From a checkpoint of a small audio captioner: encoder norm rmsnorm, muon at rate 0.022.
Rows from block 3 of the text decoder of a small audio captioner, named by matrix and row number. Rows with one number belong to one neuron. Each number is 500 + 50 x the weight over its row's rms, rounded and kept within 0 to 999. All counts start at 0. Numbers have three digits each. After the name is the row's rms in percent of the matrix's.
After each neuron's rows are labels from the 100 texts, of 14976, where the neuron reaches its highest value: "fires on" is the input token at the peak. Only what is clearly more common there than usual is listed. The data: short pieces for a synthesised band: melody, chords, bass and drums. In brackets: how many of the 100.
# fc1: MLP up (decoder.blocks.3.mlp.fc1.weight, 768x192), inputs 0-191
# fc2: MLP down (decoder.blocks.3.mlp.fc2.weight, 192x768, transposed), outputs 0-191

fc1.429 073:556473464465469571486465581522529525469499533463513516471546468482506460549595525470492458554387486474462449678515567480461523637535504579584441498546545479478519530428588608491572430447534435449470518578496475535464515528475555511398477485500445460436564474560428535487460497566542451535458529491451488463540520563439591561471416520527592515500454536481507418622544422475447463516390495426511466464525485494534547466425397450512543481522482495466468542448607496560582463460497515490519468447471505414406527513464538557512485475475482531540519475464584515543487440478570418489
fc2.429 077:556512500533495401498502492494515576487468450450549458443471562498515588549367557457558609404600620492463510393529343478515564458519473521510446473450505457521515444500438393471477488509541590562463511534514475499456497467489466442484518517486560444466483581488529432548529524461485527536561496473550538352470513448543487432487614593543460475440513459570510520478458543529529522524563496497413541546454505536455541486453694450482481493407521459552578462523459452486495486513517499480518455493571544464491452539545473535509496508494526547472475531581441451506419596515503474483
fires on: "n" (91)

fc1.657 095:506455472475449492550543511512478479492522457381542548554534447527559485492553440400560530498511532497523453593457538540608575513531450520551490443391505650455504392507557426618590445484486607472475524425447499473447526478518501528510575553482549494488492423418501521528572536466526497479488472540532478495496460470551505489517556391538506417406612458500457487465497481527467411444435502485526493492472374510486578450569453530542474536590466531495494435413508582426532458522558541527546511555487554436535555452493582449438493472609508538450442436494551414494504518527496489530
fc2.657 103:535497485491508501572477509461506550521361446485481606546402483449511411474519516456564506525493510472523561577475470470521543501498391551496546473453528588498436482484491527483512533483469559415518473504458595467554517442543555568466485495450514521512555483483440553603502515534504504542573441377525421482516509440472519541585551397502557460453575532487517538445504409518463513412511569517525554556487497506629574494490532510454529474536537537577610441525539500422495482390492424467488565562429533465498517531466539462459492510589506540561480512525444389421402403415545410491
fires on: "h" (100)

fc1.191 099:580447511514583488510521468538424503499498499589484471481559496555463398487478521557408457498543534457390543539465501511421441535537512556576456389508371449547569533552487492410503452502504614477516520515538486453526491483473531484568479550531485481461603439518489437400480444492577410518402497535545468447488538523494461411577480450600563518499376551578439490534501487540641417512518501440560465533511547494490504557476540435517435580485525475547523408472416479477575539574453509428543485542525530421507486496453469553576510485522556561535500508522586448495505528430447507538
fc2.191 095:520519488490376507421462487569564479541453531428563446474436540488503519472482535598552471554546573529558458416491575504524561403494461480411466532476588520447439455475515548570423566500508483515437419486501611542494542530497547483536597503461540462460439584580516492471424538557584551507508524481424447592507456488519501501494500583445478498462561401532524555492455524544430576496414428498506553458495448517568542489490528493582527473387496520454385453490527535485506448531486573567540502482477511503531519522534622459399431592532487530446521459476458441471478453420397478454
fires on: "3" (55); "6" (40)

fc1.250 107:555439423469492481524451468506565557499560488480502510538516467509525388535521463573500581515442589428503493536502497435487462503599432480594573491535442466528430408465493418557467468481566490519504505507486379532515510458436532497496428517560493509493492402422591525595560487516462543476519473523554561445413440496530465519485517464597440455523568488509435465461544400449519446497448563596507474584443436537541424540548456446536572512465499546545422452490473505508446515623470482597468644556485440487516557459507598507583544466574576432475523473533500506516421522502462464531
fc2.250 104:487514509489500537476525455465466449411445544531522457481602472466522434587486476619494588425500572506553535464429559522567546469588471509333500452453465535587479384440566549447561557469457578544552582407503517495461496408495459569584414465550510408483541467499470524453505508525568397492454488490429488459513508407483483475545574484527528492562543445505485538510543482537451510516526450520466482512560439519536546490526611444529470457538500524453498420469529473522578566450541528577515505386461544577442500592503489497459526492554491502507512460502470463593399509536534452408
fires on: "b" (38)

fc1.729 090:369533550398459520557498491513486527451580529525473502499465446523382446474387506552506533573523522572570583441561506399528508574479447527475553529436426536588519466492573517481401470497426470513513551528602484534521469545484487452501556442538505541393425441491599492532515479487480481388483484500530555534507570532466505524566474477639514477481421473565494450490451474484555542416474534488524495520521412533506474552537482595451498561535549481461487469537576491482551446565522626500560538466544428520478653552490444465454454417484525462511546517468441494489475423485534475462
fc2.729 082:510458546515506337517435498497549458445493430512503471518506456451475425506525499619493579461512495545532573387447559541564458479554604472476561498398544471429476394539570465517544486497615515504532463424530476491488558590512525591547555482487531477526520505589526493480528492611621566470479533481432534548549410445539541459543419459449502494488543414431403511523535445504500527549543509369407538515459612520469492424502491479486504459555489429515515504506585561565436452439438515487527425570543525462509448541472529549492570474459476494514502451474545472493512525493481450445
fires on: " " (92); "b" (8)

fc1.169 071:396426537526552505589526549446389463389545479456514587552476535423541578544562532430460513465396463429525503534439535488525508497424493479554474435456483481535581526557492483431525517475430461443437484512450518463502487525513552467433503539438456569544528484468555545592520541545491513538485513434482585496461525609423479440480545495542549565558518518543472451486480604434521445548411440434432452465495377432487516431454513498543570490570579512552589488489412526537534475491498605460513557580496545568402465493522520477519533574517570425486502466512511556468498411551535566475
fc2.169 068:484563528518506468449535496535514588587489558547449435523489524500468461466505492437520468587570568457473492462579447405524491539569489612452402536487450520471614530421565479576393470528419494541454504444454530454527476524446444560529561495544524559498441510498548489548377469474456471555409542469521485562540445521508544451553476488461581410520535503563508534471470484447577531449412488562495580491509589500478515503453564531454532522504366578462454528440477465365468532475547523425470487510436450402518551538442450522459481512518540610413536589499551494546449553511497528474
fires on: "h" (100)

fc1.337 064:446581567533471551541456469572474515522575449475463514542544512531421477569444560486428449454462449511483445537513484563416497471493578493524543496427475553492519465473584507490462452431420433623481456548423600463519478631444523514513544462543530587516546469514498545454484511680529499545439500432373465400588484510463539508504496520481424505546478489491587368538415473505505508445522562438469461405513542517561508421475513514442506509477514447444457476464480475558410432514500534498556524521541504489486560484545499581555557514596506464475503501491459543478505550528449632527
fc2.337 075:452549612548437492476467457522502502415494473438491506557499415459478495523508433416492437547545421466437559485492489443421637497421537454517520542467524511512546494551545515491530496530410555520484476439455533502514503587510447546493417533548614467537538599478590498418461491490547477499393563397517585518508489587473484511485440492465449482522499483464494538566578531533484531435514566453535514500475541473554545446562492627483427594478479559526478455505544511575523443456533513365517383499468455434480561518574513493469433509543462556539536423478476577366506520566514490564
fires on: "b" (100)

fc1.533 088:536585450590432572544531545566553469416505547477587449463383476485549421565510501617430469456485509479527519502570490493469536510497473511564468488426477439496480426531460459543525472439461521469556535454417596557523526443456565550576424499570575502499503454486598576525522485486476598472519487429449501499420505468393453503598494415523440434449577465483516452508421392525516535446503507528493483583517424549544539481490457476508493584517493526560441409453624548516519505580428500578506562565489527465466513485507555482563490490544569500507478381526547471422445492489480450493
fc2.533 079:513534501485484480544391487525443511492438476509515541494455442480519525507471479424549592526568505510447546605359576499541544565581515468443551470483486468518414451584451550503548485441456548574477499456578580464556471564550481513579473475514485479513629494422482485498542521544513519426566499355447479479524496567392547513568451523444520518483527546543467509433507422606468496499466471562528481540472503486584391509536590566486513527509419546532464487456491539552551532545451450541505548455451488554464483516524479395536479388564498454543519455507484454451387533506478365460
fires on: "n" (71)

fc1.470 105:554532432462492489511520544558438431416550501463553490498569462498511475537485484584503514496528479477523529519630422507441517545497511523526574513524499407530484512499498401517532506477478470508495494535508602406521401500581584491564538516533440556492491484549521475421515489495441518498490534482619552488378490520523523430426524478533546501560538535436508432490454543457571437493449422463403441560471506453513460419521529524590541569473501578415434491324422423505493538505480538628456496535554496501522543433439425486508482459571527421527469443540545467532475428541583412572
fc2.470 101:488597566582411497498530477458569499573475574589524505493507517593526542518451548469514539431469498440441434510544563567509516520532550465563454428422573427518497426543466587495474491484500579522554496422493443560548499505433482469504466465612469507467478492482450526561531470460548476556556515539454471478478483477398533520602490439408399439572500465487542502505478517466491637598547482457525526516514444499492484510453440518435518447439466491498407471537507508564464439590410425431474508462452557489492453568576529532633518507467502526477492454528549428404517577388428542531
fires on: "o" (100)

fc1.46 097:536487449463520472497488535475587584549550498497461516428465406564471524413539532480451528437565596510511536488491544518563411499373529459471528404521549497469490509571537484551504503506575585509473463516537412533444458414499495456556493557527444486584401524457451469452493438594464474453551570523489525580472418414502484490490616500558588455513529521552468539478534506476468444603455502486529515483358501448479484550454490570553522470526515446491434590592481413429564592472474524445520435463555505453578449460506420571479447465540476543466528497481620503562464546485496442539
fc2.46 088:471501454436455493467535494564378437571540520476452450545455439500508442490522505482494571486537456420484527451516491469460547531551569469546505525499410407505479483587509397570597435554431462505484442453554480504425563548472506465556607459642536491438515506542548450513376463475528436503459570513571553521476473483551454428498427495567534487484512534500491466519536506544482559471488478455462536625515543525513537434551510569640503466438421482585499561450504535613487465540564523444528517429493500465465512528460612547421423499427594466525437461537526571460516460505454482506
fires on: "o" (51); "t" (49)

fc1.287 118:506490476542547420445516445499592462520481510462533467551458430444534543530478515544502533561490564607465430428437581423520473409425452452481565514497509449557518527583574532535499501511471504605499422504427521544460432488521533552546408447465478522521516477475419440445475562608439485454519543499570499492496489523435515395493459546359522484463512523553521548487453514513490529535497454468485423472509580428482485466567454489515524429453525535431453600569478566469527448371550493517541529545519537472529509457559550498486576589534535588406591483604498394447514556539455497574
fc2.287 122:527480536596446434586491427596589475436463462564505437594503482441477499546473434536474512395424508594541588519407541502540465557463466493541530519495456484482498503500490480522502546526492473506484514470493517498476467476491550597453507454473461483412543523483493448479614427546471586447553493493505542541509470609454469516404536488490509388567519463573548539528590479416542434561466451438435495532555497524553445506651502472434521464457551457483436504595572498475506494498506460533504527618455410497510558476463476527555588408429503471547553481412462416500589563481479523472
fires on: "o" (100)

fc1.59 087:499576538451520563489548568562420510521443530503492521505500496582512459436525531616524548423506568552561364466548515418482446471513460539470509499340461420522494467494568555497560456522531381499403493554497459536518453480386568518451521576613444473407485530536456518505511510496504509463440457560457558552516456522489459503582382506542470507498437521491465461513579524406494417527482455495463497502484531503515411431494432547478568529490410547544487509594549580488508434526598514491471617491464482446519530526546501455490439573560415526554477478496448493553524456565532543462
fc2.59 080:435486383471522522425552432479477524462586423418571464514548494449490534525474583468503478505521520445460559498560421485543566567506442449451494491544489419559515478544465490488543503462531542554525564424519443482550476480544477474525378440432577554559450415567466517525438543508527505475525531425456546550387441523524556510520545546482514615487551385546482479475514492489512469559522352526490464456533560513490478495517564453591461520551565462505513561476501462514540584550501470457585375520521468505632579579459501561505565447492462407541446471463507522529547472538507383488
fires on: "b" (56); "o" (14); "n" (9)

fc1.329 109:434494507494498589467506429439491474582584500518471446442560536625526575534526516445472510470551480511479533514517473580491576525468590433508573550484445504553525528439541591556502548444486541574479507634600476437486445544503557552488502439419484493500511372517511507492481431549347537481467508501602499487518476543492460429418478479458504449526612522521536593428511500588452445453415471541476543493508477390467451536516512609568475539492492477571502489486464503454547465468506455496465529317478515473504497385480511506452426517485537505470546489515482463559480538493477570480
fc2.329 107:588458543495484523497587579473504503518562488529522522513555508477527666593462462509468502469547601438560524547596524513558465489473542453467477578483454495504515477495551486535455468546581630493479520491395471507475477570465542585498496471523391502420482499527456527496466478466399469467494470473505392518457608579581488487586517535551522557438499475508498472490503441532447491490577569528477490550425492430560384537534419532481524491503569525505454490499557533394564433521452499465533509553514494505487533476509535415355527471514453547478439425516472422536490418436468513363
fires on: "s" (100)

fc1.208 099:571462484590515536484467519445531509523453481543471397442532536502611552510534494511527490541504432507648507562505464497523415507468434542491507461508500553519462452435581500512557469495515528524467539516412471553371535480627515475496439559535430555495455518454512524494499423505487394519507509512473494561471535537483426468513584546496410488489492501558444530523527595506566454544549496481469454503569494489442437446546455504445537399553558434364564521513537477452420513612485484557477507520425536547472533595496424474456568585483395536413493550446412505551587448577465460475
fc2.208 098:458496500345516398432473519493411478453421525478529446535600501516502430510462497505490552510547540473427500459505508585505666545563469579481516522472527484496546478506406541500531469506440603496504438469480494537470445518393473446569570569466491567478473470450470580492497558542535575525490465436514478460572540539547564439414461429432570439543408521510476581542456485477522431471491430443541536485480510468622564467467594538472504558488571501554552484495514447502568534421571523419525569497558555542499544439469411480474495440555447481476411479535519528568478470464483547561
fires on: "b" (61); " " (39)

fc1.280 114:492510528479508577561429420463413460521474615557504386511417522494431575428573488473447435503457501533636467459415485505458552470514521526532532611480453459502512408477461519485421506432519508447539495600495434514522466522540512447460480593503548437606499536537413458528465497515520474543514399539559481494572538503501502511531472462454468471521623429466493479601433552486538550448400571455526605568514445503469545420506516428500503559455511464456502559540389567517465531501572587548576551538443507541516462564544562495474525477489424495517451499513530534461502555441429541489
fc2.280 110:500545514517471547434519584579490515502402479464505568510584463630514511477488555451357470602433465471472605583672495417504513523486567468490457450471507608484562467545485540479465486455484558553471415513457467400555383476484458550418472562521508487496525455484512450494456485526426542519538545437450402487427500523474475494465461633443537485504500450535501463478518505547458535505518526444504466506464502506534544480493398484504480564512515490582482587568566549495517521513410505569482474537455532507422445480493415450584578477563609475505544544467519505517480533408512476518
fires on: " " (100)

fc1.111 086:517494475570476494431485500507507449431567495532541478542520463412493478452534492501488477545449499466432535563568482573464424502448513575489572423515492533358532496505424547458467410510429503534514514454540454633460457540520516553506453445584509482530542489565467629538630535415500497452450545517555497492470417488404490491517536433563518533594553546475481514485561493457423536550531456367466569507520487547467524486468521521388494518446513515540613452533531484570490416448621494498441371441455502505510582467517538530463428508417569590519521446559495478488512458505496526500
fc2.111 096:514496477517542513521564497490543442489430522490576504479471504518535486513622524485459467442526407454608501455537498473527494562456466550464479495509540573647488514457633493463568460515492480496481558539402476439463473416448441502470538588506500458559471540479510492576555443479428413549554481567513496494500560509528428427492485470479488536450491590450480447523425412650469446508506464623476416519481506439474576483478470542491546459505562508532460461403503583467494433527421522510583471552589511512512400573524515543571450485527525368488463524453592558504441490434558470511
fires on: "3" (50); "6" (18); "k" (13); "5" (12)

fc1.472 075:507497536594590533540560527481465517411553502500466446452535428450533405424509490528483510476539431531415561447478484536515498499550512549477504513472455509570494431493562555466545459462526514468552451489503499523489513419535431471476522535495446521415526504443435515456487399485512467544489489505615580529392485532534499425589531492533520464460485526577441515481446433557526568463427424555577434508479506461563578402471330423432539512559566570502417489516563505499524538502496500553461511547551565572546640545503446457511508488589548473532494431579462464488487516386451481600
fc2.472 082:542530410449462547505472513484527460564511533487416432539458515535527493505501433552494412497461570516487514464554563505458471584541488471497488448515537418473513535491483503562492533504453480502530537412442529489500466578448509569464470391516526438463472549570509500464543592464553483533582503458413481518551537485387495601478451527421510572556437505475511565496433488360528492483486549627454554582473584577503493667506535533530399562531521497486468483475499511434443468613541534404479465432480436450507497553466535529495535479564451551444612560541486450482446512479489442380
fires on: "n" (9)

fc1.245 097:488513430440447548457497437506525510494513492460517376492491572460600509477479488567510542537480507490484493438520465553525447404460544578452536489468470429528491419525528537535513532513452518502462470625496483572484503468490457472492500633479456538428484381518490467504501471441652449524576428498540527530472521501477484498454548376524459485452452486450410375502533483545546575490529453602510557563584522459485501630492546571560462553472470477591493526530562524460507452507432543512459539548449553600523461438459504423446564547453523593587448585500564529436456462528473529486
fc2.245 100:534436550517469513502459585437568455445410541523521539488541528529475419477439413542456460468446457512491498503493509501452457530546484536592609499446538636484552463480559469481538463486534514527513494474504477424496513526568576473496566469469583514584490504399549546449574512411441516431457569567354454515479532512618506434497523514571583454585558456541441513565439525465481450542467593467558401452527490488538490563501477506554530387500452592480458524522417471477437582537478521531557445485537459448427511546450544504535546424481476444502494493439430593568542520427469480526
fires on: "b" (93)

fc1.361 092:428504544551494496421430589511551542484538575547502512491457471582448564565537528556501557491440430463464548441465543569532449549525467502502522574411503430485542503533575536462551564533535485502501505518542479432458415424494488496452409424472512568552545572551438480393451485529500575522592572419407372568466542518517466396490453479458499510487497563557506500635530499560473519470552543429439440516518534438464488519464495474532525489527465490556475573500568496513460494396553546504495437447380430484570451493477473418546473535470541588517546450535493458475458508551485368559
fc2.361 092:561485572507447481507493485516565478488434466600509468531545514396503444463549469539480536461495497615507457498400453531413536511529454481593410531650573530435442461451572492518507517513464454580461492425500392544560485502511546537507505593563486481492525432533516406494597492556540483458527539562452586518465410464511465519529524559432356533513536547487518530398485525472468460487410506492496543456593505490489538486515477493472469528392664485509466453558437468505467491466451434529393501490544478551484495590500505575560526557480463446506408454530496453548502533560505519467
fires on: "o" (52); " " (48)

fc1.52 083:469508446469520475543491514481478487538485536506517544484525473487563503565436423480506632461470481509520592559639530409538421594512486408478544438413430501511488517436536502512567463491471484526465553434432514434475538429541501504424527525448467508425542569510529528446553479564568470529512534405521514479383450472509462500489548468544581556451467491554488537560481504587511441600450528398495526490532449421373587534535424543436466450577470587520510480516517403444586525488539567542426504568511472571545509417470484439469530448518531533565443494435477528529525465580569445553
fc2.52 086:501496464418512577513522443523448538476471424613539479522473537530523400560536580393527400523588430529419506405550442526493590509459479489518416504476465588490537515426504536485429531406459539565520404552431443449507468580490565433427550542553464562493541550522451535549442470485442593503533434505553464534518489580469533488537508550422484456575523476490534515503582493465450550497580512413432519568498585562477513445553475427510549471458468497504543498508530365538484517583419445482528560456547536489530554454540475499538447562483467506466602492498484465502483598404539467489
fires on: "o" (95)

fc1.23 096:511477430435435538431552415460542466472565494403499516549462547539461530493469500578513515540474446455472451526565517452539443529520500460621460467563499526471509490522548493548420412524518343528392566560508401490469483421519457469621430532530632435557536479432498502553554440381485514543544503474451500542538562559435573499450493596553419444533464445465566491505555531540606507475545510533526545495525442498561516443485569502444521512480443582515473438509575446499464578550456506456519523532417491458395504551525527587476482557495481514466511507537463518465557438533420494463
fc2.23 097:512528504417456459509482463496570474499442515464517455457447607462555516526459494527538525478541544466449578595569470445454472458634544440437545517485535506527655478589452498552526515521535538548551410546517491444539571484554533439453395523451396544424541506550463519567504512515554516478434480570511444424442487455525525504517566586393421543433491505544439505507405486514441473504490408585533509565547581529512550449514491519510448594454433543452493461487486573467456469502553511520545433567486523487513506481518440421439455461508501486533506374467534374495565536520598501477
fires on: " " (100)

fc1.767 117:507471407505532495540490562500517516486467524537482438526480492494429568493427519538509425559524576467448469458424476447536501517476455452572644523457598469613498443568583480457405507470485565565511507474436527470491460479473495557549512503472481503503536499511401511512643569507450524507507481502552512457498482458601435378493445539511482542468520629487466483482497470445487549577461499510524554468562544411499457453543416532463536496515445494434500502484517492421486525378577505488488530610606501564453477421436507403430502561525549502481593562439536401489527582532542497587
fc2.767 114:587487501513378460546572416576476524465559475484446491492532507497523478475514490520452561394490534494415412483492590474571462526547522509562592454555516491402564484471529489532429559505521481515547602499456557537542479498436547550501477469536431492481447561529588503519524492402493513405521530488488516488482474586380410508483456511399415481555485436596544587464483538493507526460520423370460479612584514528576464486453524454503470491486497479554526511488520523512542535553458460581483568440508363471458490523451488588449559520456472512580497465448537457569602454443508543537
fires on: "o" (29); "r" (18)

fc1.92 121:555410388497518522553541431519551553476588526438435495571461488474530383470401555576513555517508542526544534461553547482469457407509517438433559475466490561484429503505504486444533449540481398477536453512452383525479553504491501475618496482506476551517498525480540599501477568575478556438421421505529451516437559482507479515555431507477495540525461447472497432589448551407561540527563599470485552464488498447440513520534514542467586464526555366448543448466518377575494484479470519592476461559596499477535565577543477495504472541450492536429416547469520565524562515440500515549
fc2.92 111:517474594545471391453417579472437384515537511512535509489423496488490429489514522489517520377541540433470484445544521523568521443522471504528504510425500543541523530509572469446377410483493550496510514520500558495527602521447467526526613400488521512435568522471465509505519538476547536497408472443535514511484576455497523462595546513492527465550464478517459422506465499634442628509557495461470465550387437513472669441534437494579463492608522517569465524440520543456556503482573536412591491490473497505481575503497516542499456440538514475511508487425498497518417500535485430413
fires on: " " (100)

fc1.483 047:520434506510384521556429535470586592530475529520517510511548478500485523410474498562535490504439517537484502500406488561499511557505558524554643423493528480483471520485529553492510432495508458504626484521486377526530406530398518444529573386489457550495611492500472487524433387545516495512475643408544494508534452546549508502537476511552570481507505482535524462430582534580511492407433458514432449470502508463581426538441343531514439481488481505518514522492438496577560515589458506521534558561500447438504465460523517478523529495433461413510507406582464496486557540569521520518
fc2.483 050:498437553435584454456532520512556481540471562516543512544381501477542561457565493533436627565502515512515550507566516452538559498379510431450462639467456481529529434416512586452503542439477482523471499528476520495438533487523489502466529520481483415490508463520497507513534596439594525536438467569405577442451503546440571484444499404415467487510413472466509429516411510410459578483518572480488520559543479556499585560492581423538486495538556491371499496529494481400427546434567480459524508490547551490426571548511457582506454490570482557446508575467505552462552454486458465468
fires on: "b" (69); " " (31)

fc1.667 091:583458472447544474421533518533547517434524449451518493496513552537445509504466367514430482551455456583486397525595480470457565519526499573457546534448530556469606587420541570497453515482505593506519547561569455515503499548536471524389504447547427510510511492523484489480545516464529521484404550527479506483507421589551491387478487479504455492623524482408463580535497530398477513559510563489440511431551511431491520559502499406509446487492475439502577509600508488432466531446517444496491488421426448529495555515536514418414515606527411494563535382496513542540412557587500517518
fc2.667 084:474643537601448472555470452447402515473458509612438586519555469532494531468433611588530552487500480399535557475416545522515496417507449397593432418531540411485429506471580454493504562497612468393424443516414535523459471473451471487528475542430445443499452493524543505538457577553459505565503449503557602469539523503550457501478437490447511456428527557474540563488431466513522485485512510439456481528492535565584531523514516571453572545508482504503472456503449567504542478556418542523525431507580524573464528482518485557542490436503539521463464539571542464540494429466486416430
fires on: "n" (60); " " (39)

fc1.306 035:565470499465472507496557507491621514449535462518600556498494458432466483449563549530527575393437594629544394515448572502484526507504462496411560515504564383399414500520457560479462543521540481539448437486525456533522406497538498506436518470474595378500520469505520511475498522527528530524493511478550532532537568514517475588478501511517561542502523503555466563465517399536473417475477451468576485428525487399513473433482467515453427547480480610486449520547476506520535421451500534552511563554511493445510507448404495463519533592528409534526559421471547597556411496459467382554
fc2.306 036:542537490471509525535393481464450512585503501496359501525459438545493511590452418462525619484463527468517557485499433520511580524538414516517413529573420557570460456543509440521510464492515547501462497501469506446431610548463541545617452440554561530443504536562461520519526436481505505419541437494437606468550476470472426356477480470501552397518502488472565550521571584501502476522525526500544438533508550539508522532622530491435470532480448489488499454604528518554424470543466449424506441540445549561450430545500493450468521522454549490442480611510501453471495535557447598411
fires on: "n" (99)

fc1.211 059:469481560463446458505496515376588550444459465479546483499426502579430468506534605477431496566503494557522506568471466459514535561510543517519591524543490505457475443451508516436495619513555562483433404445610458428536415641502528518475543512444513572440557460536534480520420456557384569515509473470545490414538429479497431514527509495521459450533557500443412525568486519503470473521504558553501509472539449420566482542425530597554572603400418516513501469502423481433504496473523426458478491517535471595513484524485499528389521473484529550520467504456487484590618479480517527433
fc2.211 058:510542491411464618519470424429420561445496535554535528481511449465511456440469567520470516526462453519504436410547518512479577439504469441466515490515433418494483487442492452562530447541532583557460575571467495502473475530497457441614445453525460566523674492532502473477532531519487464543516533568557541576519572498500436469565492495484525467518542524509477463483499494608456417522561494520488568531513477367536596530555523490594474525513489562535439519583522447555461524578503472496521477510526578523476497502528396490480414366427543413466499495472429372446510532471487596429
fires on: "s" (50); " " (50)

fc1.162 049:491515550437412557494488492489593481451478521472473498509495513590449552495580569559446395526529533534483492395444500463515523615512624545478612496539526528531551482472541383507560496530417511518377562497468555525553521439479562505478528495398444551444534545566495500429412534515491478567463438495450454432545526532413464453460526436542479512414481428527499533547504558566469499507428525513485549498455481480491463531487509454511593447511514492440522595444389529461467438492461563481615547463500404599476521417523490529487406516461530489531556567485501507548527501394585557502
fc2.162 045:527485468512513502540470558523507550502503495460507432489571379493558392565525508530549545560517466451412488458382520514471566453534475458563489452499430543443555499473544491474587563482505530425503506426503480536513504522486538453597434427534491477454497537512566519501525382443521560508455460444509488443486505423469473647562501553531454496576485560549492465390590471483516508507485455521573504548553518389456481464487604447439435521457486469572479504551470454650617548453519537401507518529499559600467503612480489526452539508424551457480537419477476471502477505546575428465
fires on: " " (100)

fc1.382 103:520477503516591464531544504583536524482489505505567480545396442507485566417578523485462509420556473539488475529501499553478485484462505601451564526543482407504492501486513521458444523460518452472535563463605552451490449446490527436484489501482550514456460511481535594453367509502443472466590555450471514451457554484464479506456513496499577525441605504464561484445474423645350531547436467522428536564528574406318530501498521486471544549492510483567511597544532464478482503495520419479491458564514510540487608459506396489471522515576486579570498493521551516476498494535443385449
fc2.382 111:489469531536481463528363503439438535502607562457378552494523495585445448577482392497491553530527496474542519446463537545537501504499552449490409486506542532478472434491504489459577519590509480558499498480447444509439552585559494519512471520497538483542520467616476517524424563567553459504478509510461481458502417475532468480527472490587466548535452515550556502541405562436667461428513449548430537566533443493565399572614514523545537494477542489477432424452488546457441538598543593497512451543422488512480446366460490485521422513534528433468501532456491538484584462476519436516
fires on: "b" (100)

fc1.530 100:487553437581467453517501546468567366459647499441487599538593458512534470495466424522431569467484486472477478578537521446526516526504505534473506485484462538484482466519540461476454527524534516472471414519450391524525435440603573598575436518472413503598530510609515593465466419463561453548531547534641528571500445508479516503537509520521445479505475551487526486493449456460450505419406527519481495546550419480499532549563489509449493487499402514524460475478506531503454463446532355565518512480404445587555496522578516558521520408455560411512482471544506499540472451507528514579
fc2.530 107:401511424504523566566505394507420541555450526543503517507437538415556495480501397514503523425528435550582450467472539477521552527507564432493454540527530453568491555411396579589409472474456488474547544477501485551464465452452488530498525412612530507487511509543559466502521484504565488429547499382488515484489514476439491587536511473554530508520442594398469509517361529570596467521537479600471491571516511546545462473488539450501519533529470510440528441488524475463524543616509533411522495551463598395466472496501456529524462527574476384472500447505424626527470486465531479527
fires on: "n" (94)

fc1.242 087:532493426609426547500568516480608455438561487460514476520476539524585538454529506579460506527535504459480429402453453473557498494435533522595487529505547463516389491465546530423495490543455523430521549504466552541553533402438580598546475581557514467509530528507515502469515435500518537538416509584490444482496482483566504463518490458556553575460549474445515407402430436424449541528529464476529527470437546508471516485515460426455352413542434464532533589511489484485566482495505457506478546551475455523483517436452539471403444523598610383480559459526602494590509545470535471535
fc2.242 089:491470557409502459576415535545462577479501483503501425446527491507569497514487475518455485496541586570442549598497444497506534515531467532469455494538391560452515481520439488499576526437484544458419478472532536573448503540421468527555549444582522482453486536500526502520533531517465500561618499441476468538540529517484495532476597449491520455503573433585422521450564514579609456591514494456429510466487508465551459461455444481590533529540562503485479492513665517545466500557524511366463554427475531453470466490393564539411505515446501565498522483396433564435407504413419549442
fires on: "n" (95)

fc1.357 105:514616551538507475396511554444438489522441446477590462487441419476578470570550363374463511457545507514521393429541473558494488542477405479455535552485429589521588477519495490555564465559433496514461539530505484548600490437466466574433556521561428575560551473480560529492446515521505515469450457582447565481441591529500445529541435546501440474495537482473600562493481540558463456429496417406509539560501517474496501465442390474507506526423523433557474501495409544484523501514548524529569540505491599545540516571497535502507541481495473523370536484529421480509563517524502522447
fc2.357 113:500532443560506515488481511504554467516427491482506535516456421547423551515470459546526412511475438466460503638583571556497487547500496487509565546561473499423557505534436581459527474526584499476483428486560451392446449475542564431437483510407521481580539540402510564442473472593438540391514568587487481423507408495401547486500428432515586621478490391538548441534537530527456526528530462539518520515490485500520453428481563534471490579551555393488496500437531425405555463447512550595432513560503380498541514548537538544499538518440533516537520508505471461478503546468572478485
fires on: " " (100)

fc1.497 090:463473438499538462489556499497574514493451445414499459515495535527542515545429475484525516551527475489572570513468531450489454476471544451525443476572511477482488527493530485493531479465605527485489502584478444401479541587428434557431404635521591488446511476474545529462552491589592425427470577499500535549556415477481442413513437505456434642510559398469498490623517490536577573443533503497522501501445477582512531477450583502489440472483535527508517474521505463456480462629482389462513521507419520504485482430572452551466556562412509509616477559424446509478546498596468559491
fc2.497 083:502491483507559459550474410528500487541482501501572473451467470395497545563438518531549433538499478492462461372587442524418597515521543523540585464390440501480522473551490540470468461536498516513523514439475682581533530490378503512588518434554450520477499560458568469436524517386423545548459515494514552579507492548498559511519498477599459501503566490526486578433451521546420439487510508479578473469610575495539458405562514560448438568527476487469470438503519522552496542439535453507546446477479534431502443604528476423495448430425441574477485422489516471540496513523523491413
fires on: "h" (95)